{"gain_aug_db": 6, "time_shift_ms": 100, "win_length": 400, "norm": "batchnorm", "hidden_act": "hardswish", "init": "kaiming_normal", "precondition_frequency": 25, "max_precond_dim": 1024, "batch_size": 384, "decay_fraction": 0.2}
Rows from block 2 of a small multi-label audio tagger, named by matrix and row number. Rows with one number belong to one channel. Each number is 128 + 24 x the weight over its row's rms, rounded and kept within 0 to 255. All counts start at 0.
After each channel's rows are labels from the 100 clips, of 14848, where the channel reaches its highest value: "loudest band" is the band of the loudest frequency at the time of the peak; "strongest on" is what is common among them. Only what is clearly more common there than usual is listed. The data: synthesised sound scenes: up to three everyday sounds over a background.
# convs0: first width-7 conv (model.blocks.2.convs.0.weight, 96x96x7, each kernel summed), inputs 48-95
# convs1: second width-7 conv (model.blocks.2.convs.1.weight, 96x96x7, transposed, each kernel summed), outputs 48-95

convs0.83 [121 114  61 141 121  97 124 135  96 134 127 144 113 103 114 120  97 119 123 139 128 143 107 101 117 139 117 125 129 137 152 151 111 108 118 159  97 108 156 135  98 168  78 138 179  68 114 152]
convs1.83 [129 107 140 128 124 121 131 124 151 122 126 135 104 169 150 184 145 118 145 116 117 158 140 116 144 118 179 161  92 129 135 117 132 188 178 112 133 134 178 116 129 116  97 107 124 147 156 105]
loudest band: 2000 to 4000 Hz
strongest on: bird chirping; thin (high-pass); first sound: bird chirping

convs0.9 [126 159 115 129 101 134 116 102 108 119 118 114 139  96 117 108 154 124 122  96 103 152  93 122 158 140 140 170 139 114 133  72 156  65 173 119 131 116 168 153 113 125 164 153 161 122 125 149]
convs1.9 [122  88 137 125 171 128 158 140 117  99 128 122 120 140 127  89 120 115 150 165 126 158 119 141 100 110 149 144 175 125 160  46 150 145 110 120 133 136 115 146 103 105 120  82 147 144 136 140]
loudest band: 250 to 500 Hz
strongest on: melody

convs0.28 [142 132 129 148 179 147 105 132 143 160 107 105  99 126  99 121 136  52 156 124 141 122 144 115 121 169 131 118 188 150 117  99 130 163 117 130 144 131 114 155  99 118 123  98 118 138  96 145]
convs1.28 [112 101 105 117 136 141 131 135 125 142  84  92 110 141 120 122 168  90 112 118 100 147 115 105 146 103 135 100  92 163 114  71 145 120 126  91 143 143 156 124 155 139 124 131 178 101 108  75]
loudest band: 4000 to 8000 Hz; 2000 to 4000 Hz
strongest on: bird chirping; first sound: bird chirping

convs0.38 [100 109 162 151 117 122 151 159 137 101 164 102 107  99 123 132 126 121 105  87 127 109 139 124 174 105 134  95 139 139  86 113 131  92 133 138 113  89  87  87  76  97 135 104 121 114 142  97]
convs1.38 [122 149 113 118 150 103 100 105 141  86  81 165 132 169 116 143 140 131 111  77 118 140 124  97 111 166 138 117 108 134 133 175 120 139  91 123 124 133 139  81 153 111 140 148 129 123 142 165]
loudest band: 2000 to 4000 Hz
strongest on: coughing; first sound: coughing

convs0.18 [ 83 142  88  98 162 127  99 143 161 145 127 111 135 113  67 121 121 172 122 149 128  64 107 114 149 149 153 120 128 112 107 148 122 154 142 159  91 131 112 118  90 161 121 142 143 140 125 128]
convs1.18 [118 121 124 135  98 152 108 119 117 107 126 135 153 131 105 114  74 158 131 116 131 131 157 181 101 130  96 102 118 104 131 115 135 148 114 145 163 142 100 146 136  84 148 117  88 118 125 129]
loudest band: 2000 to 4000 Hz
strongest on: bird chirping; background: none; first sound: bird chirping

convs0.15 [115  96 119 109  94 109 108 151 143  83 120 100 119 122 118 118 121 148  49 108 127 140 104  66 117 111 144 102 185  82  89 106 108  95 113  89 125 107 129 140 120  86 117  84 142 102 119 121]
convs1.15 [137 169 151 139 110 116 140 130 128  93 184 155 139 152 119 157 152 148  92 130 148 167 144 100 169 124  75 126 163 104 143 111 150 166 121 118 123  90 149 145 123 204 151 106 165 137 147 164]
loudest band: 1000 to 2000 Hz
strongest on: applause; thin (high-pass)

convs0.23 [129 149 131 114  92  83  93 157 164  93 156 139  96 120 117 137 149  79 100 109 130 128 144 139 137 154 113 126 140 136 115 107  90 164 127 115 113 110 105  84 132 130 120 155 150 114 120 141]
convs1.23 [158 169 151 120 132 114 121 103 131 181 107 112 137 173 163 126 142 112  98 129 149  93 128  60  93 102 138 144 129 138  94 128 148  97 141 160 163 125 124 160 114 169 134 120 149 114 164 121]
loudest band: 500 to 1000 Hz
strongest on: background: none; speech; laughter

convs0.47 [115 186 109 121 123 128 106 146 115  84 122 139 114 103 128 127 146   1 138  94 132 121 103 135 115  89 141 136 133 134  98 133 164 126 143 131  95 100 111 125  75 125 141 118 115 143 130 114]
convs1.47 [126  96 124 124 173 103 112 131 139  96 144 142 116 124 130 101 154  75  84 124 111 141  86 165 122 135  81 121 123 128 139 116 125 153 106 119 126 124  86 105 155 105 144 145 112 129 134 124]
loudest band: 4000 to 8000 Hz
strongest on: spray hiss

convs0.12 [171 137 120 152 128 149 103 158 189 176 145  87 140 129 163  99 146 147 135 132 125 118 129 154 129 129 121 119 140 139 124 100 139 106 152 117  94 118 101  73 149 138 164 196 141 124 138 103]
convs1.12 [115  91 128 140  95 152 117  83 117 130 102 114 138 133 123 141 147 112 153 126 139 121 139 120  87  97 138 147 106 141 103 127 112 133 113 109 130 141 184 120 106 129  61  48 126 115 109 121]
loudest band: 250 to 500 Hz
strongest on: background: none; laser zap; first sound: laser zap

convs0.57 [134 142 148 151  83 108 115 153 140  95 142 156 145 132 108  86 144 156 148 128 131 103 129  78 155 132 111 145 166 101 106 136 141 114 131 136 147 121 117  82 145 136 135 128 121 147 109 118]
convs1.57 [153 116 158 156 164 132 189  84 134  91 165 109 134 105 104 171  95 147 148 152 167  97 109  99  95 135 144  98 109 165 120 107 121 124 136 106 125 185 118 110 133 134  90 146 132 114 136 138]
loudest band: 500 to 1000 Hz
strongest on: background: none; thin (high-pass)

convs0.55 [160 150 102  99 157 104 118 109 135 139 134 107 106 128 150 134 115 184 166  97 153 127 139  74 118 109 163  88 117 121 109  81 153 170  90  85 112 117  93 145 140  99 103  98 157 117 114 108]
convs1.55 [145  85 137 192  68 119  95 143 137  81 147 114 106 134  83 122 135 140  81 120 113 116 105 127 134 138 141 144 103 112 103 182 128 128 149 103 108  99 154 149 121  72 151 138  82 171 140 151]
loudest band: 4000 to 8000 Hz
strongest on: hammering; first sound: hammering

convs0.2 [129 107 135 135  99 113 135 110  97 131 123 146 107  77 153 141  85 117 146 108 145 116 100 157 138  84 139 135 182 112 111 148 101 107 157  98 118 139 130 101 116 131 144 164 146 109 119 110]
convs1.2 [119 140 157 140 175 144 104 134 156 116 155 110 122  91 123 126 153 114 174 176 131 110 145 133  94 138 111 150 116 165  90  99 118  91 132 125 138 120 109 138 138 152 176  98 122 148 159 132]
loudest band: 1000 to 2000 Hz
strongest on: stream

convs0.29 [139  81 130 150 125  95  85 123 173 125 153 118  79 133 124 116 115 105 161 105 150 123 147  66 124 116  97 132 154 138 151 125 123 112 139 100 156 117 122 112 114 162 105 143 141 116 117 107]
convs1.29 [145 129 157 111 143 145  86 100 130 115 107 143 101 116 143  92 164 127 105 138 113 160 163  82 112 103 111 155 120 127 126 103  82 117 162 108 111 127 121 127  71 117 124 121  86 132 121 114]
loudest band: 1000 to 2000 Hz
strongest on: background: none; beeping

convs0.56 [107 134 138 124 121 121 117  95 125 140 151 119 110 119 166 143 120  68 134 140 138 120 122 137 115 125 111 100 143 147 148 109 110 120 105 101 102 130 169 112 163 138 111 136 117 124 121 177]
convs1.56 [120 121 145 126 147 137 161 107 116  78 101 119 107 123 113 154 101 101 107 151 119 104 150  88 136 160  62 150 134 141  89 106 163 111 156 131 124  90 137 146 109  96 100  99 169 101  90  93]
loudest band: 500 to 1000 Hz
strongest on: siren; first sound: siren

convs0.33 [103 117 108 128 168  95 154 116  74 126 127 128 148 154 127  91 150 132 130 107 141 157 147 123 144  49 127 109 130 138 139 123 155 144 143 127  93 126 123 123 122 101 172 174 112 116 121 111]
convs1.33 [173 102 113 130 114 153 101 164 107 157 125 115 118 138  97 120  69 107 108 130  84 122 148 114  94 158 125 137  98 132 120 119 125 150 127 106 174 161 164  75 129 122 105  87 121 182 126 122]
loudest band: 4000 to 8000 Hz
strongest on: glass breaking; first sound: glass breaking

convs0.59 [101 155 123 141 105  97 139 160 136 144 151 112 135 135  98 184 112  34  85 117  96 127 129 149 119 117 123 137 119 128 139 142 106 125 145 139 111 102 145 113 116 106 122 113 144  95 112 100]
convs1.59 [139 118 132 108 145 156  95  95  87 135 170 123 133 133 156 160  90 107 164 106 177 113 114 126 172 133 157 157 119 104 122 184 178  97 148 124 145 163 111 114 167 118 145 122 137 133 138 120]
loudest band: 2000 to 4000 Hz; 4000 to 8000 Hz
strongest on: glass breaking; first sound: glass breaking

convs0.36 [ 86 160  98 123  79 122 123 125 104 132 138 116 143 113 118 124 138 110 127 136 150 153 123  85 158 111 151 151 127 152  89 145 135 134  78 113  76  89 116 137  99 124 120 130 175 116 153 118]
convs1.36 [132  98 134 132  74 146 121 133 128  90 119 115 123  83 110 124 162 131 106  99 123 111 107 161 124 171 139  92 125 134 119 126 147 132 101  72 107 130 123 133 125 135 151  98 112 157 155 128]
loudest band: 2000 to 4000 Hz
strongest on: doorbell; melody; hammering

convs0.93 [126 116 146 107 137 128 132 145 117 121 152 169 114 116 118 139 104  58 159 109 143 136 123 104 112 138 161 136 168 128 127 122 155 119 131 175 143 110 183  49 106  94 133  88 104 183 148 139]
convs1.93 [170 139 101 144 147  64 140 107 128 141 103  46 144 114 123 100 147  97 129 124 106 126 131 147 148 114 136 112 115 156  92 109 127  86 175 116 135 170 100  65 108 106 138 144 137 115 104 129]
loudest band: 4000 to 8000 Hz
strongest on: background: none; spray hiss; first sound: spray hiss

convs0.60 [136 119  96 171 115 126 126 134 151  91 127 157 158 103 156 151 136 142  98 175 154 160 126 129 155 139 140 118 103 124 130 118 107 104 137 123 118 113 102 150 103 101 122 125 154 151 170 128]
convs1.60 [ 91 145 129 122 137 125 146 118 133 106 167 136  69 151  97 122 140 134 150 130 121 128 159 128 117 140 140 142 110 121 122 145 114 130 152 129 103 102 125 107 179  61 151 146 123 180 117 129]
loudest band: 2000 to 4000 Hz; 1000 to 2000 Hz
strongest on: clock ticking

convs0.54 [ 99 142 129 160 110 124 123 151  64 103 125 100 138  86 143 189 105 138 142  75 108 153  68 123 155 156 148 146 153 109 109 133 132 144  97 149 110 127  85 155 109 112 115 137 131 154  87 118]
convs1.54 [115  91 151 100 140 115 145 143 129 125 120  56 114 155 118 100 137 117 106 103 128 133  84 130 125 146 185 131 103 117 124 160 120 128 113 131 139 115 148 108  73 126 147 136 109 101 145  96]
loudest band: 500 to 1000 Hz
strongest on: barking; coughing; clipping; text has "clipped"

convs0.58 [142 107 174 119 127 118 148 143 106  93 146 121 123 128 119 120 122 145 107 155 106 161 133 110  96 116 112 100 146 122 146 124 170 150 133 252 121 164 123 104 111 124 102 137 117 138 111 131]
convs1.58 [150  89 140 114  97 122 146 113 146  91 153 132 171 118 155 114 123 129  94  87 125 145 103 134 144 117 127 149 107 115 198 146 106  57 135  86 122 143 149 142 118 124 148 132 116 137 128 175]
loudest band: 1000 to 2000 Hz
strongest on: thin (high-pass)

convs0.71 [120 160 149 128 173 140 102 109 151  96 149 132 162 109 152 129 116 148 133 130 122 115  87 110 137 126 123 104 126 114 153 109 114 123 134 124  74 111 101 194 121 137 103 125 127 139 139  61]
convs1.71 [123 107 107 119 119 135  85 123 156 122  93 112 117 120 108 112 143 125 127 125 108 126 121 149 114 145  85 104 144 138 110 179 152 135 115 108 134 128 157 156 106 157 128 142 167 134 122 123]
loudest band: 1000 to 2000 Hz
strongest on: background: none; hammering

convs0.26 [106 178 104 115 122  89 135 146 166 129 106 110 134 117 149 131 115  91 159 143 139 146 130 147 105 128 139 145 172 121 132 124 129 152 122 137 131 146 130 172 110 136 134 141 123 135 127  93]
convs1.26 [130  97 133 153 171  94 128 127 110 127 130 150 103  98 134 168 146 120  87 129 130  86 134 151 140 120 147 123  94 140 114  93 144 107 158 144  80  95 132 140 108 103 134 140 109 130 149 139]
loudest band: 4000 to 8000 Hz
strongest on: spray hiss

convs0.53 [119 134  66 140 159 116  78 136 110 110 158 147 109 135 111 117 140  98 135  91 117 139 144 124 108  85 114 123 106 114 129  94  85 116 134 106 139 139 111 117 124 149 118 153 121 132 131 183]
convs1.53 [109 142 109  94 140 157 113 175 143 205 143 126 136 107  91 102 123 135 135 162 121  99 165 138  94 161 106 135 148 131 110 129 163  78 110 127 126 162 111 133 125 136 128 103 129 140  92  67]
loudest band: 1000 to 2000 Hz
strongest on: reverberation; text has "reverberant"; text has "room"; water drop

convs0.46 [ 83 119  62 105 114 109 114 167 107 113 141 129 143 172 137  82 123 112 176  82 195 140 108 129 141 109 123 113 105  99 113  78 120 126 132 131 146 122 114 125 157 112 116 152 135 112 115 138]
convs1.46 [149 128 108 126 154 134 143 150 159  89 112 140 130  84 138 176 147 123  82 138  98 118 135 170 121  97  79 145 159 146 115 111 143 129 132 107 122 130 113 145 145 141 157  59 119 147 126 163]
loudest band: 500 to 1000 Hz
strongest on: siren; first sound: siren

convs0.39 [ 88 159 143 105 116 124 121 134 100  96 135 120 123  78 142 179 125  82 107 112 145 145 151 106 103  70 126 151 132 127 102 110 145 133 122 145 113  88 149 132 152 103 140 142 134 146 106 108]
convs1.39 [ 71  92 139 124 104 141 127 130 159 141 145 131 152 137 126 108 100 125 169 142 131 132 144  95 172 164 126 110 126 121 135 128 125 138 138 115 127 124 157 117 124 118 115 169  80 101  88 132]
loudest band: 4000 to 8000 Hz
strongest on: glass breaking; first sound: glass breaking

convs0.52 [117 143 136 109 121  96 140 112 120 151 148 129 110 129 131  80 106  66  73  83 141 111  99 127 107 105 125 115 112  95 134 137  99 142 135 134 132 118 130 164  85 127 131 111 132 119 108  95]
convs1.52 [208 133 132 155 107 145 116 150 131 108 122  98 143 179 130 131 128 106 122  93 113 151 166 136 140 124 121 109 140 109 118 126 136 135 129 121  89 132 103 126 141 138  93 122 161 105 139 141]
loudest band: 500 to 1000 Hz
strongest on: laughter; first sound: laughter

convs0.24 [102 134 138 114 109 133 122 100  94 129 122  96 104 114 111 119 126 163 116 162 126 149 117 131 165 154 178 126 151 125  85  48 123 150 141 132 139 147 117 108 139 119  94 143 148 159 118 163]
convs1.24 [151 107 132 151  96 188 157  56 153  82 131 110 157 110  66 100 125 147 141 123  97 121 124 135 118 101 117 131 135  88 154  54 154 134 122 140 115 122 131 147 136 117 159  95 149 106 122 105]
loudest band: 250 to 500 Hz
strongest on: laser zap; first sound: laser zap

convs0.85 [121 119 123 112 102 107 102 106 155 157 156  95 109 113 163 103 106 156 148 151 125 101 128  87 110 107 117 150 149 144 157 113 146 131 116 119  72 102 102 157 131 111 143  84 133 105 151 111]
convs1.85 [117 125 134 122 150 112 120  91 152 172 151 128 140 121 112 158  93 145 117 134 149 133 173 129 139 122 118  89  97 129 128 147 109 115 143 159 139  85 148 137 129 118 120 149 123 111 117 127]
loudest band: 4000 to 8000 Hz
strongest on: fire crackling

convs0.30 [132  90 148 171 135 160 121 121 170 160 139 102 118 115 157 136 143 131 143 149 116 126 112 109 131 120 119 115 141 114 193 142  91 110  91 166 155 140 128 177 112 167 132 141 124 144 122 119]
convs1.30 [120 104 106  88 152  75 143 169 122 111 117 151 118 134 169 128 123 122 134 124 114 194 140 131  76 129 149 117 130 128 149 120 119 169 142 121  96 168 182  90 108 133 146 101  98 128 100 130]
loudest band: 1000 to 2000 Hz
strongest on: background: none; thin (high-pass)

convs0.21 [124 111 121 151  97  93 101 166 135 130 150 154 119 119 120 139 161 163 121 102 135 140 102 104 131 119 130 153 146  93 102 129 139 118  78  92 103 156 122  94 115 180 137 137  78 161 119 111]
convs1.21 [151 135 123 121 149 144 133 139 124 154 103 153 139 194 115 148 135 141 164 159 140  80  98 139 131 141  94 149 119 124  97 101 139 125 130 190 126 127 185 124 122  92 123  98 140 141 115  94]
loudest band: 1000 to 2000 Hz
strongest on: water drop; first sound: water drop

convs0.3 [131 126 165 127 105 162 107 133  95  80 118 103 165 174 102 139 159  94 110 103 153 163 132 137 108 146 112 128 137 128 139 131 132 142 149 131 151 114 118 171 122 114  76  62 123 117 142 113]
convs1.3 [152 112 119 135 138 148 125 126 153  89  88 125 136 142 116 146 128 114 158  73  93 156 100 139 157 105 121 129 117 137 110 149 135 137 142 103 139 162 120 134 149 159  61 114 138 117 130 101]
loudest band: 250 to 500 Hz
strongest on: background: none; muffled (low-pass)

convs0.35 [ 96 129 111 115 116 126  95 167 142 144  98 123 177 115 135 132  98  98 166 103 178  99 121 103 149 115  94 135 138 164 130 125 109 117 163 116 117 142 121  90 130 124  95 210 148 140 126 147]
convs1.35 [112 106 135 142 147  85 170 127 118  74 129 128 100 143 134 144 159 128 140 178 106  84 117 147 146 112  84 131 108 140 106 151 109 121 117  70 132 112 135  97 139 123 150  33 135 141 117  84]
loudest band: 500 to 1000 Hz
strongest on: doorbell; background: none; first sound: doorbell

convs0.65 [101 133 150 200  96  86 137 170  69  95  92 112  97 127 145 128 100  93 137 149 127 127 150 133 116 126 160 114 122 103 124  96 143  93 136 108 115 120 120 120 138 154 149 142 126 100 111 145]
convs1.65 [148 156 125 110 153 167 166  93 163 100 121 111 147 106 135 111 155 131 151 116 112 130 100 101 113 144 134 171 126 133 111 142 169 124 133 107 171 148 134 100 127  97  98  92 108 159 110 167]
loudest band: 500 to 1000 Hz
strongest on: siren; meowing; first sound: siren

convs0.86 [109 139 123 130  99 113 120 118 127 129 148 122 138 128  98 120 134 114 148  86 152 115 125 102 114 134  74  97 163 101 106 109 151 116 109  81 142 130 148 185 117 155  64 115 150 142 140 133]
convs1.86 [128 148 157 130 139 122 107 141 123 132 145 131 108 115  99 152 187 123 165 140 130  85 138 144 169 128  85 140 121 159  99  79 101 134 126 151 110 139 126 156 137 129  58 124 138 122 121 128]
loudest band: 1000 to 2000 Hz
strongest on: beeping

convs0.37 [ 70 114  68 129  85  78 103 125 106 112 151  94 119 134 129 101 142 160 137 126  91 109 143 131 145 101  95  83 105 120 111 113 124 115 116 149 132 123  90 148 125 128 130 137 143  79 158 140]
convs1.37 [100 144 121 101 120 126 135 124 119 101 136 187 164 118 158 145 131 147 142 135 128 170 151 173 121 101 112 139 142 114  79 139 128 104 125 168 161 115 114 112 164 144 132 106  99 123 132 156]
loudest band: 1000 to 2000 Hz; 2000 to 4000 Hz
strongest on: clock ticking

convs0.84 [144 116 149 139 126 128 102 120 113 109 133 120 139 145 160  96 130 138 115 118 168 126 168 102 156  98 141 142 121 119 151 103 152 131 174 142 123 111 171 155 132  73 100  93 118  92  94 116]
convs1.84 [127 113 124 131 156 143 151 108 116 170 116 132 154 142 103 117  91 122 122 108 110 153 126 114 134 111 141 130 112 131 134 167 124 113 118 149 161 126 125 107 144 126  98  92 148 167 140 131]
loudest band: 4000 to 8000 Hz
strongest on: thin (high-pass); glass breaking

convs0.1 [106 121  69 107 165 114 125 142 124 127  72 143  95 124 100 142 119 164 108 113 104 138 112  68 111 121 108 149 166 119 112 123 148 149  80 173 115 126 108 185 111 116 146 100 111 136 149 118]
convs1.1 [161  95 121  61  92 151 129 133 113 150 111 119 106 118 104 149 124 115 149 177 135 130 135 161  96 140 186 114 115  84 178 151 127 120 121 128 148 126 151 123 131 107  98 163 100 137  97 139]
loudest band: 500 to 1000 Hz
strongest on: thin (high-pass); water drop

convs0.5 [ 84 113  83 135 110 109 131 134 136 151 138 144 132 153  83 148 123 146 138  64 133 137 128 144 131  88 102 157 127 156 147  89 130  95  88 200 145 144 151 126  95 108 116 114 131 112 170 114]
convs1.5 [126 121 135 121 128  86 122 170 120  99 124 156 132 117 118  96 113 109  74 160 163 120 129 175 144 145 102 118  94 126 179 133 105 125 118  98 135 121 136 140 128 161 124 182  83 147 115 175]
loudest band: 4000 to 8000 Hz
strongest on: thin (high-pass); background: none

convs0.49 [124 152 116 128 139 131 106 154 124 123 106 165  97 121 139 128 144 121 156 161 172 173 180 132  97 141  93 103 132 108 129 137  97  62  76 103  98 111 118 145 120 164 131 148 105 141 145 129]
convs1.49 [129  94 144 127 160 124 120 101 132 123 138 138 163 124 118 153 129 153 138 116 109 129  82 117 131 133 125 113 111 117 143  98 118 116 105 132 139 178 118  99 116  97  91 116 157 133 151  69]
loudest band: 2000 to 4000 Hz
strongest on: bird chirping

convs0.16 [145 139  82 120 121 140 160 165 188 122  89 108 142 111 112 123 104  98 155 138 139 161 154  97 111 152 148 123 156 111 127 157 142 135 155 151  92 161 143 154  92 122 137 145 113 143 150 116]
convs1.16 [126 119 131 122 175 138 109 112  83 108 144  92 114 131 143 120 145 111 113 133 113 111 121 112 106 123  92  95  71 113 135  92 125  60 142 133 137 140 116  97  86  84 144 134 111  85 139 152]
loudest band: 1000 to 2000 Hz
strongest on: background: none; thin (high-pass)

convs0.48 [156 152 123 103 149 120 171  46 141 154 148 123 135 127 109 109  89 102 155 101 154 115 154 173 157 141 147 166 156 130 125  97 121 155 102 141 162 147 145 144 194  90 138 130 136 143 132 132]
convs1.48 [110 126 135 106 131 134  85 123 108 126  76 126  82 139  96  90 162 127  98 113 130  89 155 155 126 133 126 113  75 148 109 103 133  97 147 138  98 156 145 151 137 130 110 119 156  67  89 116]
loudest band: 4000 to 8000 Hz; 2000 to 4000 Hz
strongest on: bird chirping; first sound: bird chirping; beeping

convs0.66 [104 146 141 136 147  80  96 125 134 126 117 145 132 127 125  88 134 191 145 140 113 122 133  84 165 137 163 115 161 117  95 116 115  97 112 129 102 106 138 140 146  81 135 122 109 123 110 133]
convs1.66 [118 125 132 143 157 113 120 133 120 156 154 105 121 110  99 100 122 140 137 139 115 121 150  92 134 116 104 126  85 120 129 148 138 114  78 131 126 147 117 100 120 109 102  94 124 146 137 160]
loudest band: 1000 to 2000 Hz
strongest on: hammering; background: none; first sound: hammering

convs0.94 [116 126 104 107 128 130  66 152 107 108 131 120 118 121  75 150  97 150  85 119 100 128 132 100 149 108  76 125 146 120 113  63 118 101 113 119 113 120 132 112 155 111 137  99 149 102 165 134]
convs1.94 [ 88 157 122 128 127 135 113 106 130 122 104 171 134 129 127 119 124 117 148 116 128 112 135 151 150 105 153 113 166 134 161  57 151 138 103 148 150  76 107 140 167 111  95 155 117 110  74 172]
loudest band: 1000 to 2000 Hz
strongest on: stream

convs0.62 [ 94 164  68 133 138  81 101  99 104 136 133 159 124 143  94 155  84  62 116 124  86 155 137 138 122 134 147 126 128 111 143 122  91 148 138 141 134 174 118 129  85 119 139 103 124 101 107 123]
convs1.62 [119  78 133 113 154 124 120 152 169 159 109 104 142  96 154 176 139 138 130 142 151 157 111 149 175 106 133 137 140 147 143 176 119 115 142 196 128 101 119 117 114  99  95 148 123 183 157 159]
loudest band: 500 to 1000 Hz
strongest on: knocking; laughter; thin (high-pass)